A small text-conditioned image diffusion model, trained from scratch: text encoder moe top_k.
Rows from block 2 of the denoiser, named by matrix and row number. Each number is 500 + 40 x the weight over its row's rms, rounded and kept within 0 to 999. All counts start at 0. Numbers have three digits each. After the name is the row's rms in percent of the matrix's.
# ada: adaLN modulation (shift, scale and gate of each sublayer stacked) (model.blocks.2.ada.weight, 3456x128), inputs 0-127
ada.1943 046:544430513428448503514523506510560486514491383485516452529442509537489497459490472476469506471470470436525458480536484504474496478412453520497416506535449516529435437476512512467472408453509500485488531531451469456427523453504488509509470502502408501462508509491454459461510458566528527511500515509494518442506425459493471500447505413467593443488459449460459442488422559445452510496501
ada.1944 056:600484488506506476525539527473479492446441433519423520517463466452428466518486543511500533522462460549485541437607542519567534567538543517507488463538527472438493554532488553469523475470516549514511529468479493445513444474533502490467534549529501536510478442521516428508395556526491506479522558531552535515516529580489497577477610505511580519538513493515510457451487482492488528560529
ada.1945 038:557480500477525519574523475501494466472562481484483489527596460491545476508504507520506582603510480534600470463481504506491520566505521534504511514556504441522545450473515526469552397483535458581493509509517546481449499492520513533508560505536517504537515485484516416508480527561482567494494588536515550526534469555550492533532533507541581427514562515530510368461522536515490477518491
ada.1946 049:557446495447509486505502507505417526450478403516426513486439465457424477492495537495508512544489501494504538440544497506532514574519460495510498473504505500456487449572493507359510490490527515535487547445457502448453436497499502506477528536539500543505498463526503448552459549572487495498507531537555498503508489483489498563510582434516616467511465481509497425454492570495395502553504
ada.1947 041:596432478508574497514499515495510558420476443504439489487448449438497471520495523482501527516494501492564526448521508516553526604513480529494561474540478437478543448536488543391517480469510465505577504494472542485469467525521507493472553529522622531486499484505486446474501533567458469490520533518538518556517524584477496551463574501510440455532496509515504398432473497541513496531530
ada.1948 045:529428483429485449516528537540631468478567463502466518501462490474522493511461494495497506503495475490500493456402464533518527518548397461481472460508472519450476434474502507474492548520445466497441508449491466458447459476519524456444475480448468492467447511541501563511510539558520509510541437454484513503499485438530513507490514452482600411496479487510503450488482653483457503471534
ada.1949 039:504521515497464508522540489481527563542523469478543504567558530545477526508493466550509531509506439548471520517595461492472488424472494519513389511514521493524511534489509475698564447503502524515474492509547485484483545428540506512518509496498340488533500502496520506484498495387564563485495505496478531497514461450518509480502478513509547547483559515536538542527516494479497500485486
ada.1950 030:508477505507410506567565502489470458530542459487513497587446486520450482491493477459526548508492433502509455472432465504490524500444502515520370502558527469557465475478538531582531484507512514482554537538538464458461542419564502525515491515517353509496512526493470444474487476463605572445502523506502551460480461515515485509478505526500443509515524464560502478464487489429427511502501
ada.1951 025:480505487553513497450525505484563575549493508500536529505523546494526524520499497513495445454495523512454494535425475486476469447524498489514485496487477521477494525546489490673452577518493543445459487515499468519558510499499497493500450500484467484442504506503516584476519511348530505471513425486509486495478556386530502483468485560482505588492530500466490603542527449500424532500512
ada.1952 048:366569504525524515472496509542585485529557560513557519508552530520555544522534486516517460459534481481465476581390530481461501466507500476502486526455529523513551543478494456526479586556485494471436422498539496577522552468499499509526471470471484454486523524483488637526553490481499481521491454471470487533472485455489495464557407491487466539482480517488525567551531509531562504464493
ada.1953 031:462463509390499506503488523550636437482505555518512503492509463496497510469511513460487513522508511450566458509437541492484523551510482491496508522468492519526512469500492473319468572520491424506520500499481511527445466519478486502501494504507497494530513512490486509521554472628470492554504475497492501496471484556484486483534496431500567402491463495485488419496496624503434503482500
ada.1954 047:471485501523506498537496504500513525465585505488485471509458448474494466517494498476542547575501497484545467469518592511490499553441520499494490500511510467536521420543538499458529505526507523571652439560522528455463532496519515509499551504518479510579514517500480432477540504596495528484500595516501518519502498564567489507558527502510433466494520503546524434452507609504366491492502
ada.1955 020:502472477467518469487529527485461540483522426511438512473422503473471492477477519499473471471504511506462501472516376508528508494511492474477560468471519530449489491667478539479487432474492541498497391478446484498531418502538508471464556477472515507460460488526504461518445489381470461511518498484499508515508507461584509492427518443518590593498474518446454518504484533521439473495511
ada.1956 032:572465486570507497513524506484508605431477425495423437500441450450484474533489498495504533548479480509519485448614580518532515542457420526497483471530475453474495420449509521416533455474505498551551501508475511447471484473542507489479547516518493527521486479524483456461463514602476490483517584524513528514526401490513502517535563487507533496501477507540508467433495583500413490518521
ada.1957 040:382506483493525488460458495523569553502559496512495520448468502479491515501505497487491452490525553448465481519407553501472476491507518451492557499407501535463498484541490457414436583539470506449476403493490499547515464557457504473489452471461558489448494528520480569585542480486464435512500450462485436508475509416548507457565445472479571531468458500440480542510505563524516502475505
ada.1958 048:612446529491455483484512475479466455511511392497488460490445527520455499452484510479491482480459537505473507464606454489511486490495420546518492496555496558495447499512513551501502469464520589548470537490456466415469504521505490516505487524524477497497495473492506476458419513469553477497480560528508491463511471442447485530464558454476645512513463466522470453504472593462390520527476
ada.1959 051:432532493573549491470448497532439549475517577511504538442498486476493503502509526517519484567518561466478522507461510501478486539537479458484587506450573510479517519586497478373484619551482482503522439480487527535534475578442505481489507483482602493535515516503478552571531524546453442531499516483504438516490535494605497490554485453515533494490467507487500496497565576531447503475500
ada.1960 062:464551478416548498498491511530573469510473486505564509485609521513519539507514512513456506483531501493492509542410424491456491500469542508446534498470481479466531516554463490546493385492476492495436556491498515621484481522481490472504508468453552517466512511474495639520550484410482490498510437457472481530483443396458491460485438504482541486489525522424502530516483531542544485460509
ada.1961 067:460537446452544510543516527494520575473501425489555469524570492473520500581509519499491528459535447519519468504550470524501515534417526543435496482512458431485549516506509521558521334480497505504484498518545510571422550476519521491517538473488524533479502500471461481474519474422496519477539544500494523560520403462513474537435521551470430530521567534496578480488437476533459465472529
ada.1962 055:453491502477438514532506504528515493503555488508502468526474479506492481454503497463476540456485514410548423494337496504482517516447487499491491526517462476542426420496527511434388534470507514435499451531440486506483514509492481517506438503509475477412512525474449456475525420578481545499506464503503514433473507559527460502452487515479389494516504454422435476478435496446535505506503
ada.1963 027:531492495501533510545506563507472545466514494515479497486626454477566482507512540486492579564495497491593495494548524496504545552474588521497609508486514410520510486524488530460514378498512463522582527565507537555494481554505500499493523497508646504501520499488502458507546466519499534504533527504522537499490465557557503505523541550510429432526534495477487417468509461513545501500520
ada.1964 038:585488491494544503546505496468510486463536449481509466502611483481560483515493506493485553484495463516535513469556524513514502560469526507475541486535444388500551476414507527565508358461506493537500581518504549475448494484521505495494535502520589502488489489510488447433488487534498507492513495522502541540529458570377507529466545559510472423504555521487517440478455441535558477509516
ada.1965 058:527546491460528507540530493473569424510502491478536501544646499512535498535495501514511548510524450536492526504548506504506501511478550508494468489528487440515559534430505517660557378511507509573484512513558514516488531451542516509515534494503472518539498499499543514486502508375534543476499526507493537542529443457456513505530501552506515460500578533527557495503507387531530487498498
ada.1966 053:434546500541484489475488495486543596517483590494494543478478517505483505496490483500511477507513502500427527521521534502495490466598519444513501495467536513476479577576495478460472623549476547440443379456511484523592487508479510478487456481453495478490481524526528546573485530482492473515503419459474467484481553484558521464550433468486528598481469490498491606518555526487553506475500
ada.1967 036:431559489371546510498479490517591463517543535490556556501607514513492519504502522526486499512534486492466495530444479501468502513496576466470531511455504480501542600467497476553490463537495521530406492487536501573499515516467500499510482468476576507492506523489537567585496491386483476482492480489487484525496440348531486493546460489485593474498515507455514520513528496543537490473494
ada.1968 035:476476494581541516551525532499638523476561591501515492521488469497496484532503504513529583550512420532521472507431564509504527551485524505501473502530509403527559436460511507419544500501509480504620447528519529496521513449533514516506541498513503506540519489499480463465499518592476543483509516515496552542506510613517498515513493507515353490512546518532545481473485519527539496496495
ada.1969 045:624465515473495466475509475461423429501473358485467497482468522506473518491472502517481458468475506555467543454555453502519483498480440538503488473542500548451473512458482541530549381449507527546441556468477474421468501511496500490480530520503478523494476461514523488452433534449554463488491542517514501504529476442437500529429554463503658495507482502518500479495479503500450497524498
ada.1970 024:503485514601480492523527498497392482497476551495534545524507484514500512502506496525514539510507458525549528494699532494496519541528497509499452516508585460539487489595502484428526565513531513518560499438517486493493521466530498545524544511524455496521519506487503470476492547531550535495511510526492519484514564520487518503510514501520409523493481497521520410465526667467449489508484
ada.1971 034:448475525483487504477507518530554379541611589517520536505452527526512514485522511528506472496481504512427479557538556479505504450551464471535489523479555534482500558340490477465534584516477561530445463471503497516549525486501489485496495498477474441506525480517531587515479552611514480527505447483518495505472458495603539480509476451510495510477444508557494515531574516500475516488498
ada.1972 103:418505544485428523467483460502534474566555463471557476501483547567495530451511434504478457433488516463475449533488467469442463425447457495526445538484492562551428503469508468518451512487513519452435468504472462480490585489477476529535435486492405454451518540480467534483506454499548495523459462499439478425478462441477488444469408461492526522462462455463452551540488519434522497466457
ada.1973 042:616462535543427508503515481469512517522512443479513444520485512530527500482493487491511502513468494505531484478490565497491487494400535566528456508571443513533440417444535526541569392458524480573543540579503487409450550480495510526523505516535448508506510489496502449400501456507583510490483584538506514448527479471441493523512540497503522421505505472536492433492450471443500510521485
ada.1974 039:458538494433514510519482463454488456525586400475553572495553515533426530486495512529481510439520513531413489511477439498457481508478538456468503503512511483497513615470503480551512399481520612498369461480511532526485549493495500523527521505511489529455510486492513525557462499423494506481489441520494502509517430463424491511429509491499565561498518516458523588505454466518513492507480
ada.1975 059:435530514488424486471497484494479525562569502488548527499509542544479524480501485538519476504508522515436487541577467490455474429494509492514469503488561566517431535610512457548494555533480577491492448502525441511535566507462508497511435477462444477480502522496521588520499524444582492499484467467462462442486481401584503457533417469490571565473485464519489568546539502454457513469485
ada.1976 059:624513517472544517475499479448479445535483457486514523500559547527513536534503499559487465474493474596455543523581445480511475453508548539524481499523511529479558591480470512587591411473518556523476542475536514482531512476511510506516552524511485513507492442510568539477430546408507491495481531527514506549531463437458525525442537513518591515505525547542543510531515421547549496525478
ada.1977 048:519441516543417471496515488488484513501528383507444484492402492507409478484480493444513496486466511488442521442587514508532493500486406498513435471545516554492417467545509549432486496497496541502497512493463443432474494478503498492472491518499411512507479495514456500474467529560559502503496519500509498453503511464508493514479530446489655535506467460539477516467484593437414525503497
ada.1978 040:492521490557526512541525526513533626482459613494491475549500474480553492532507504535505550528511428535527480507635568502523524535532528485507464496492520421513574510416499485540585554527499475539522508513528528507527504424558497504500517500511463481536500503508547481531523497540509539506521510506506547557511490598491541499575507550533429452500526542585538475489553470531588487503522
ada.1979 041:517458484555503499534492514510590497446490589507449478494441443449480459518500493474532540550490507479540496466556580516517522547521472491496509496504513459506498420510513509395497617521503496514604479522502530465505461507507499497480506526518503507531502504506491422483484517619458506508522516507511519503496580629492497517512531511516354479500492489528500460442509522492405500507535
ada.1980 026:474479477521495486480490519513528567457467514529452522456394469446495481495510514492512475500501545466498502503628537506529519510535501457503560484473564525472453483555493498340458619535480542478568454489478498537558468549481500484483458503481589506470500496519494514519518523582452458512525502478517476479488474528612508519522515485498422543511456478495468525483516611495502508505535
ada.1981 032:547505480472535488492522483502586227475532540504484519510514494484473512512505521502504494504501509538494545504589527509517501538562539508493529484513509486468523563472494511575537474505492518510487501462549492505533465527507503486496507495501566522532495488516558498506470530406524488487513516505517488521510566522500517505507522543497468529505519517530524496499498341532582504502522
ada.1982 026:512544492531507501504537515499503626501455546502544468524513526513508518472511542466450493453519473471497533501529484504507543469490478496458551507505442480501460534608478529630440426481505497450423514483471487562506509524494479496507456491504595496460521494474497549485509474368516473506514442500524513470498521526441482514453500544454389548522522486415457531518493378498512510494512
ada.1983 042:604512519550495521512507486515507482507617549492485479507501513506525490499491548506501518526486508501513523467466639493516493511518551513495495516524578495564516436554510509527509477521540431501576374539508509477535473491521498524491501549564488498498505492491487376433503480508512504508494582551520507505498533419519500524588590512509579488509501505525491439494500611507491490546471
ada.1984 036:540502503543445500564507506482493473478492492490476444518498435490485449509481487482522594559491474505551478459598566529504500571445530525500468485562521432523480442478547528445521448478501482559621465548502526449473492470517517500492527507517440513547490512509465436448458473650506550474509595518490552497513464579544494504516528531535485459495539500535512429434482463477485497505515
ada.1985 042:495521471474592501477440490518502524466508550514504552440552491457513511524515546528519463518534566506504509524412548499515493543548537490478649500463577471479568527526482489429492537539502564517503505478536558568514453581479513491496533496492652509501504490504530529523471537481424430504496495493523450561504507495569513515566524532500446495507495538509534468507532558581482480511497
ada.1986 033:408538506435496488416448493516451551527484525506530527452431551507485526521511483510518408499522530493420528539537483484487459470533479466498523501449541569480495554575479473477512555533474498456474465507500484517543528529451514483504476472460518486512497514506520619579500525426521427513477498471476435495493504431505501461566423425493609589474450506503493559552542516513472495470487
ada.1987 032:526525489651507488474478534497382577484434612515467493466474487455518482522500512480530470499505528516485565500482555514548519533549481493511563484522490509481524457538516518542522601550470554498593543532537521504527492524512520473478491499494566502530481500528514581443539528514496465499527513489510479534501588522431542508573523551503462533511513529581526513503538528536403513495526
ada.1988 034:551496527349440501502514500500541428512468414484490426514520507519510493465491475475495485539483487472555448476472477496494497477444487542514443510536455542530468434366516513492520445459516479557522510512459493426426520473516496506508524510522408495515499502497482420477510459642542511522494563521488510464506421542487502492464510459501515446484449478511478428493449529461493491502494
ada.1989 041:462516506451500475422462475505480635522400477501524465465488533518515529468488505518479429528508569476473500507522454482476456455460532488493554496450429538487489435581477458515519511492482437538492526528480487522479544574452496473487494474472553513526492517516511596526565458411525446532493529470489435478498423405548514461541455435501582519480442492485467563530501473512500506474496
ada.1990 029:496521519540449511485478453471485446539541438486520501491481516533473515500501482487519507505503522488442514496638522493476465484464432503512459495514529533527467502564521508548488486511504513535525552507525478470488514491477514522515489494495452490498502505504492552488503509522558499499477561517486475473501443307555484499538485477500671545489498491521491528495519568474336507501467
ada.1991 061:594486495531501523506504496468466521461442486545458507499486496469479487513512550480497498469462503497525541486652525494563509500483541554511501488534534497495506509477496539537484456472561532480556476519499503490507435489531485526517498583570484520471508439465480407449454499459498493476480535561586523500497534577482468579459631557479402536539533496489499486499476444507500504611487
ada.1992 036:465496504539489535558504510521549422510560582504508487538546454514564473487515503469509562498494500451606470512439565498499521522501512513508512531505522421587517472421527507492457536519509446485561525536509543519483533489529495535527478511527504472499515516483468444482570463607466563496500479514502545490478513619532486499528518563507345399503553487503487452468495496501515498501490
ada.1993 078:466526481528592517505463514530520488488525634497522524482566492485562506530519520529512507553541521510539500547401547497484493516540581512491598513469499450510604495478501472514521566521487480493545497529559577588537502544488511497509514477495619493521517514492540546500573496485441504493504467485492484558495543540483516480563464564507418479498533547506529498512534460592555493479503
ada.1994 034:455463503484497489476496522512505719476442476496478460492422480488471503484500501511480471507487493468491449487591524502495496497507481481482502492467518523467487473650482462375509566504484480514532462500468492486475498513465495478477499500480519500506499499511468525504523489586507447538518507493498489491499469439536496488519494400511587476484435489470486482479478630493469501484523
ada.1995 039:555461466439508450506504504491492490421458431502412471475417440436457462510475508501519513571502513509505506434586471527511496579456469497482494460530507500454489455550512506378527447484490485565536492496462516443459462502498516478458554515509486561563472495534513447515448504577478486496518597502513491514521458547542496510478544426498602475499466512516520461430492556493433489507526
ada.1996 036:568466492556465470480469490487383611450458438510429515446417472459453483495488506488500485479469534508499557437653445520537504546505477517486532454542573529434448522536497536383499515481494542502517565496468475465482456538474503472458525526496535518501475484517485491471472533556490453478525533506514481485512472550495485526468537444507587549520477487488488475455478465483534511517531
ada.1997 033:505471483459577501507491508476453559465473440503462462485467478473449483565488462485549494544503461517514496479650509523540500532462488537519498464516501471491601405549516499471590463508498518530597498530549532439443501473516532497488565516503518548534474496531509487474467485467484487479514563510482516591522469521530513517528515498513551472493537545578564469470455501569375486521526
ada.1998 083:647448496450471484526526507479460424466447399507450504514467474475458473492477533484496529489466493511511519431510469520549526545498478518494473478546506492465455509492501547462482446457521509511472599466465475441469404485526496502472514550532466520487480451515488416473405540538506517497508530533560528479526476543467478570422615485499533469531503474495498427463469543461494514563510
ada.1999 044:538478485505543490485459489509466544450513519516464529439468481465468486497499532511500496568503546520528525462529559507529502546547545503499593485506574494468525474588475514312513526506506490524552465461476528501511425560479506491478543506511613508508502470513514464528461540580452437515508542508532468526513506570556503530531544458526585481514459512518486442470520587534454493531515
ada.2000 059:656462513437478513523524498482462396487402422514457503508497498490468494506500523505510514484463487564544532466516473506561524523524487551515485489560508498491498533426479555513564457478526500533536567467501504444482440476531503511498551553546482508518489437506543422458443563521500523496507543544547534517532500552451498568417608508512514477537512505556522430488493492487466504557507
ada.2001 040:497526505473554498458476489502508452544510409506535508480566561536506544503512491545492443423496508536453525551456460479475463429482495512507524506471532537482550563468478455628516451495493555493469491497502493513507528506465501497517519494484527484471498485497495575456503497377505471503484470486488467520495489338421498485464478498494627578494497526476510557571499458544549508492484
ada.2002 036:481534495431591503455425473512542451470447450509500472428543521475509516488503536519482455488509575497503504503492482486528474526502506494487639504442489504459560509464463498462486464504500470525457485472466533532452458587467492487498522500497686490500496478496475509534513484486415413528484502502514445542504411591523498521497511474498476525510455529462491492529491446572538485520489
ada.2003 041:529464496580469501577533496489530534465537573498455552529527430489499456517496496510509607565501441515538474448519531514521530548513538511501434503524502424519481500485524517413520495493521503534554494499522500474512465451537502518486545514519433510513501503502516373515454511563502560484523525518510554490508538670472494524518538537536438485501553492534507417421523523450534482512518
ada.2004 045:442544494396519480471493481490509490518518450496530541481521542518472537521504513529500467492523497560431508521538400492489476450526470486489506494459507539456513545614472479580534448537484529528391481463533463539505505513490514482501506475468506492518494496509549602568473547394530463518492505479487477520513431412564519484539469459496627572489480525512528561545556501513474493482493
ada.2005 053:451579473426538495497496499509502546510516484476553559503596510505461522520505527526502503559554504537448516539500498499473492499503550478483520501476555472489525570527499483541539411546486578509443481488541496585518505513487515488506489460467520520516509522501573591609501527383515502492489496467491474522517451407598526474583458480488605552482517516502527514513539543529434491458489
ada.2006 024:596450510454428501533511436460504382483515443501463467489493482492430464494482493453531545507484517492512477432452505513532486538476537539500501497593494505533438459476544587511448431479533489455550567530504509424455480501522501532511510529548493524483483504481467396436416494513496517472493541539512525463518494535512461543461564536507536453534536468496482404458442548455444503535484
ada.2007 030:527457483522487505554491509484528450437577480497438487506466424463456447518497516478507552518487499515568477442578601526522512593502555521493505481559501415500475499464526526461491428479519534505507479520525522470460512492513509513494504527530518530493498502498523400487425523531492518460524510531520535485523511634515473551498540535495464453518557482501515385435464376482525501526533
ada.2008 036:610486493494491487558515492457471444460477493505430521507450466482422464526491499505532551538494486563468566461488500508549504535568541525519472475544568492506513570517513543460555517490525551515538566472512507450537408479535525511492547531531478537548489478516520427489392557532505550481511554531510539513518502637523508531477569505526578496522523507582531465453521535496448501536502
ada.2009 038:571449513509459504527504500508414603471457498511463459515415464492514470482492497478498534574476502468549480454583549509526511563444528522500485503543472466531453394497511529404500448455513488549629507551479510459450489501497495509491535519526498526522507501499486415452500467616507513502510555522527534460500467569514470525492534476507434426519501473473479448441460505456485501512520
ada.2010 069:577432509506449474518516502510446451481523424545446485506416473487429476467489541456485524464433498466508481429545470511534526539502450490506480485536516502468437512547509541428456491460530530478507508485433460432475414493510480508481489553541475503472501469499447411475458507535524515490499499539580520459489504531515467557439616469484556500532486450479459430464464576446439536562507
ada.2011 033:544503488493481467460443514478413544443400450507402528430404471451446495532490484469529466468485544513446551465529514525541494512562497484513511434510523550426457485549493480399501553535485508493555572498514476457512491521491511463456478527477481530524469491532493573488479556493471444480501519485488453507506544451402499512506506401486571495504459481523524539480483550498401495515523
ada.2012 040:471521506462516496445477488497449552542505383484528522476574553526503538493499495527481422457512512499439516523452363481478473456510439470501512499453476558465528559545472485542513477501486497519401486450484489523498523515480499490501468483470502498484491488508511577543533521429527463518474484480486461520514454353464516488476472442502647516487463514463506569553490488533526489492469
ada.2013 027:537521532502407518508516464474455533531527345486508530530453503536454495451487482431503485465478499481433536494538491496476493475466500476509448512556506536526435546488535539531435439483520526473411565507483481463507528476493491521515444499519405479493500503495459468490457502531543511493473498527494528443490458496544471511438509460473576559515498458464480524513458653443409508508468
ada.2014 034:499508460466563458499492517524543486416575497507465534467535458431479497541505537528529525588531520541498528480522484520505501568535517463463540463482537497437566507572501470424578495530480481565490490435538512522484418518489520459458573496486545551590492493523545531570523546543468490515527513491506471561518495494628525504572529464517556440500483534547569459467542515551490492485523
ada.2015 036:629480494537530496533520504476545463474464411495484487509551502485529492531495505535527552535481484566520549494584551511512498515469535544496485485568489461475526508435515515627594375469506518565527576531544522478495501471536511497497562516515489532538501476502512496417480544442494544484512545520505523533522433491446502534507551528502534411517535511540552474500491412521536517510518
ada.2016 047:511502518582504491508499499558428616517348540544526427504518512525624507487527503507477518480481489476561454522499526502490491490504490526514507508498467516504503438564503492508486537474506396507524567501464507480502566499485490505498506515521516474489525484508459585401613469558499524512509486507510494499478482463356494500481476486503532454498500498498479581504517516503572514515506
ada.2017 030:496518499637506495464469491505410513531498561524523519465494552508447535500520510514501452419498548530437534540490485491491494450545484488498521500476573558472508563499491491574487588532485569440506507476530482521570491526454492488508476499489533455492501495498510556470481528418504478513512439491497457505480592418496498500480476521494499644490488515494505579573531402521434517491507
ada.2018 055:448543548559531562487473462497502545585442535482556497487457556557459509530530442506550477529526504516490520568458552472514468429453525558557472525516509563600565487492546499563535489523533533480577521555552533479517547460510506559570504496525450480528518520469492512497500492438503502494448581534440496540495519395530498485554456537505515506482527530545538507563498519548422474504443
ada.2019 027:468549489576523510545516499492550540532582557476575533546567511523509508544500491543528546506528449537478487534479552494443490477490522488495436526486542435523565536476534462610539527518505528485467508512578506507524538435519520514529499476488392487502512525490499545488492500401501574483472491491471517536509527488559507480608448565509411486479555518513567491535517408521564489483478
ada.2020 069:630438504549546519507490498494464433472475543515457503490492480473535483517507521488490512507480499517575496473495524506544506531545472536505540498533470482490554481389496528473521500463519480506549580520508555475497447511507502501488535544539560498496495453501509392424493510572460499504505481535548515551519544629406503550455594535511420445521525531502512431481473466547538497548509
ada.2021 031:592486487494514491518488482478494369439449493505401500457477434436459451518486510462511516503491521500525552424523443526572512573551471526504548465542494476473503509426503550384509532496506485508569555484484521451483437516518506488466530530514568530500466480531485435495474539572462464470518552521521513528521546568457514536459571506521513475505483505532508421425507443517497475533521
ada.2022 094:410540549498470534461472453500578474578568513483563488488522552575517542468523440526495457460502519492459465560439509459447460410469483488542455543463513563561499524434497447519497539513517517469438463489506491497516574492471476536546460490492419448480523526485496569511491477518522485531451452504427469471474469434505505443522394468497539513457463488499487567556517529481552486469445
ada.2023 056:488486507543416498515522524518538472501504535514487486519404490504486482454501499453475510461471511419528475491486535505504521503493517491491484515504469502519377476514510516434384553476503476402509475490445461508525460504507474505493421503501468484439503516478451443506491446534501514504515452499502508400469576576465471499462500507476354495511476432417428488480444459416533516504513
ada.2024 034:551491500472507504548536508479472438498546445479487461565491484503509494512488478494474566463477423509520472486530522509518505519465509536499428482554459433513520525463523530662525376459514504514508504527505497452465550415566490505507515510509429496474489501493477457431493485430522579459504503519479558508507426550422490504461511567487420497494586499519506485479477399501535494507505
ada.2025 028:443560498510510475446498528525593597520523570525533505500538545505484541481518529532483440511514491496451520559437563484494499451520556471494511491446505561467513576446469457568503544538477478488408459486494458556515506512481485482496456481474535467492503496495505623552548478436526458525522436474492479511472498437449520476554443424487599548496460518479501561558521436511536520475509
ada.2026 036:444518521541511552515491484520670511518530614513544477510505503520513510482520493502478530483510488454528422535581534482470501486497473467512503556457495483559522495563500444504434596508521462456491393484494525524540468480490476536533470508525490448472526517473469465536514436562450515527488458516493509482462549534526478496478472540506356525493512504440472561532508573493539490508480
ada.2027 025:512482489530540490529476517504561495435506648510436497487531440455490475529497520447497535493507498489549513451445629524548534576543470500492536464498567451492529512431522523348519520524498479502497489495528531486480458493511511492489515519515590520501491507511472505527504496594444479484519492496508518544506575596476505521572537476490457494502482513553534454440462554530462483508525
ada.2028 038:504470485558482468471509509495388634449446413500441490468408488458473483498488505468496454500497512476469518455533451523505504555476392492475499467507486560445455456582495534405497481482488438516506530483463477460458468518472506467462514498487512549499477492521470495481497516543504446507524540496504474491513522458520494509497510405492613479501424479466492500461491622482454496493530
ada.2029 045:544470486558485496522514530511509405448558526496447464509523447458517468498498513462514507551483488473570490460608612514522531561483531528501498488529499455477464422372519509399492491477505494543596480546497513472463503500501504499483516516528513523517496488504492424450496475638482504499523559520524517490508507600496485528526555512491498431517492487516495418446475490476452509523524
ada.2030 041:620441504411509483505506487465488482462476385489449468477464480480479457497475501493498510542488489531521499418506489512534490553445512539499512472556475500493500440495503556473555370452516484556542541498463507427453477507500508497478555521526534555519484482516525421464430513479529502476504588531521509511547457434488511541464579472506589432524508503522496406454463526499474477518510
ada.2031 056:337513485516503519512486485486476573507423482508535490501488493523416502501494474474514507462506509453480496494594545504465490488437537529430510516494600482530502503588513508511439463502475584485512463513491512553481588509489497493517504444465513492471500540463460504538445479505493505491489555467442497501485512515459451476482398528479443597500527497449489563487465417508439499414488
ada.2032 047:434469519527413491470486481505519565536528480477502503486450520529493500462483445478500473464492516444480457481523499498431470462461436473499417513464514566509389449508521457422435546511478492463467445509454467452485542490464496494493444484478375489449489546516453503500528470579511493525481478475461453426491490459524491439503440432485533527451433457454457547512482576419491495464480
ada.2033 078:544479491552457493532514509526484506462504515533449480513481457470505458464489529454474534471452512427586464450489534520518525553486513510479489498530476480498438463449513539431410523456516516435538499521435489481488434506503473501475475538535472502449498491488447364456517462558492530488512474523549521453483549631505462538461581509487407487527513461437448425459442487445516512547516
ada.2034 030:588443508555504499507499477455445404455535481496442470437533475479491465504495492522522501514489492557502511455498541517521489573485533547503544469590452489502514418520523553451586417464525494573569546514525539430499510491503521511489569523533539548522488481514507446387469528512496461466496556538506505530537471510460504546446562463529605432522495503540529449442477478504489480519497
ada.2035 044:451531521557523513457489483499500549563523514504540554485481559539485527498508497529491439436513508529448520534379464482499488421545514483504512518479517553500523602486482473585481550505499515438404497455512495535566507505504490511523462492488491466444498497486509572536483527399487460506474433487489481515494598393468500487522473520503491557493488517467506571571514394527571491500465
ada.2036 044:455493526536406497493520498492497461545581474473528486547448514547499510477488449498500479460482458480455474506481507498458486427449447491521367506484475540525452483460526471531493537495495532466446459496494439463510585438496492505502428483480303462474496538501483525484505472538584527502482469488456505451490504483490506456488420466480502527474478472506483566510508522424563500468481
ada.2037 039:535463516462449500543540494474472501519476396482502510535465503525430482507489478496529565537495457513455505480673497517495502506435457504498412493566544527529457459541541534535512406502506526553534513527502479456482518444528517512502530502510411518521489505501481495499443526503530564477501559517479536472522443462605477516477509484498612513505529478519510485491494596458411499497493
ada.2038 047:562480478476527478538515511498470456452508401507471474498507458464475468518490535483500556533504481501519504455448493520529518587479442508482510467541498453483521403523517550438505373470506506554523543500481506487426470490514513495482564505515544533518499485502447478468475515535496516483519554517523523536518440494505485533488557497509607441518528513516524425454463665512381499518523
ada.2039 099:506548487429589532507475482506500447491503531482538501489628501494561534525537528573497512535547504569499494560499483479492488505535530501512562515457456444508609549489463460524593458512521489570456525458548565562488523522499508512531568491517581487544530464500570529535494513471457498512483475514507498587530473528470566497505504537543459478484528578530549496521534460586572470500488
ada.2040 038:507479497430583506470443493523503476473456538514467501448527486480498512484512519483481471513510566472551494488437411494508506531532473495491624509451502498478551457486458483342483530508494448506513505488481537537463452588452498492493516512502666513522502489497488493528527482542430415545494493493519469534500501611467497505473513441501493441503455519465495473498505551558504480500500
ada.2041 041:488443528636499524497501497523558591524494620522522532510425519519517510502530495499528504523484496516512495525646616477527501473554539476546507520506568490572505503568500496554510592523520526465553403516540499493562527503517490540528487522522516434511519504483502486488488519481514501511494473520494510499479581565451507501513484542507470581504509502559504505525539413497475505510492
ada.2042 029:467501463570580461494489553533561567450468550540474518474419483448517503559508503499535465546507477500489556518363533506547512540523480467498529476435543454447575447550473499418515612549480462499552512444514514538518465493539514477484530485482557496568488497518506580521508563493453442493524497473504484577488550558489518508530516516524441483496491523542535505497557480560463496498538
ada.2043 065:434509521492499500497503499551594458556604499465565521502490528550525521483529437519501488523536492511473458562550572484455495448519507444526490519477550519549509544585500462485532532517455519501463435484516503510504535494491505511509495433446489468491517526513526602563496486559508510528496459448416495506479487498564541434577389451513594500468466509522514497524506591502504496409496
ada.2044 051:363537528446524528482478478515553447557582503490584526506480550555489546513517467525526482498524493504448494558430520477458477430458463464513453537459530540540555510541510444554524524552489509486441445503548496516519556474493502518536487477484436468498519535490507597546526502488510507516467471490463486527484475397553506466581400497499531543463481521514525578562537543527468494472463
ada.2045 046:471502519477503493432479486477566477539551388492509497464457552532461512496494490539506415459496533530446500529643453488488461437488429493521488498482497600483503509494494459559519492497492528500436459482463488481507535507468510501512500490488478493484491486500488550493468496443539452495488509489480453498502453359519510492473477456500697546493455508507501533547505496510506506496476
ada.2046 042:458543474459608502497466510519543507487469528513510529482541490479522518556529531535516489531535511546488537533530478488513495505531493489507567502452500474490619548663471470528587491557501492544531530492561539559489480525505516497507534490491594510556515492510536566564540539434488481505493520495516489601505504483526536500568502504508543492496510547570566496515560548588427484492492
ada.2047 079:549500525421468495469514474467491534533406406492526474507516546537441532463491496493444475465482513513447492493595422478486483457442526522493479503520476537491451546571465527584529350452500493516447510501480460482469507511493479494507499502491481514482493485487527520500461470372550483501486520501494497459505444402485481497461496456481612565502493480459469538523445438467539501492484
ada.2048 039:490410507496514486478505508554500403492572491523465442495477504487491514498500505498477476502510496491533443495368443498519506507539452505517489499491458506494509460256487495491514547483493488476452610490462497503462482488514483494491523526503490498498496479512459479459512492525498472514493440501511490516491469518365518510474538484509462409489476513503504415499513538511540500517488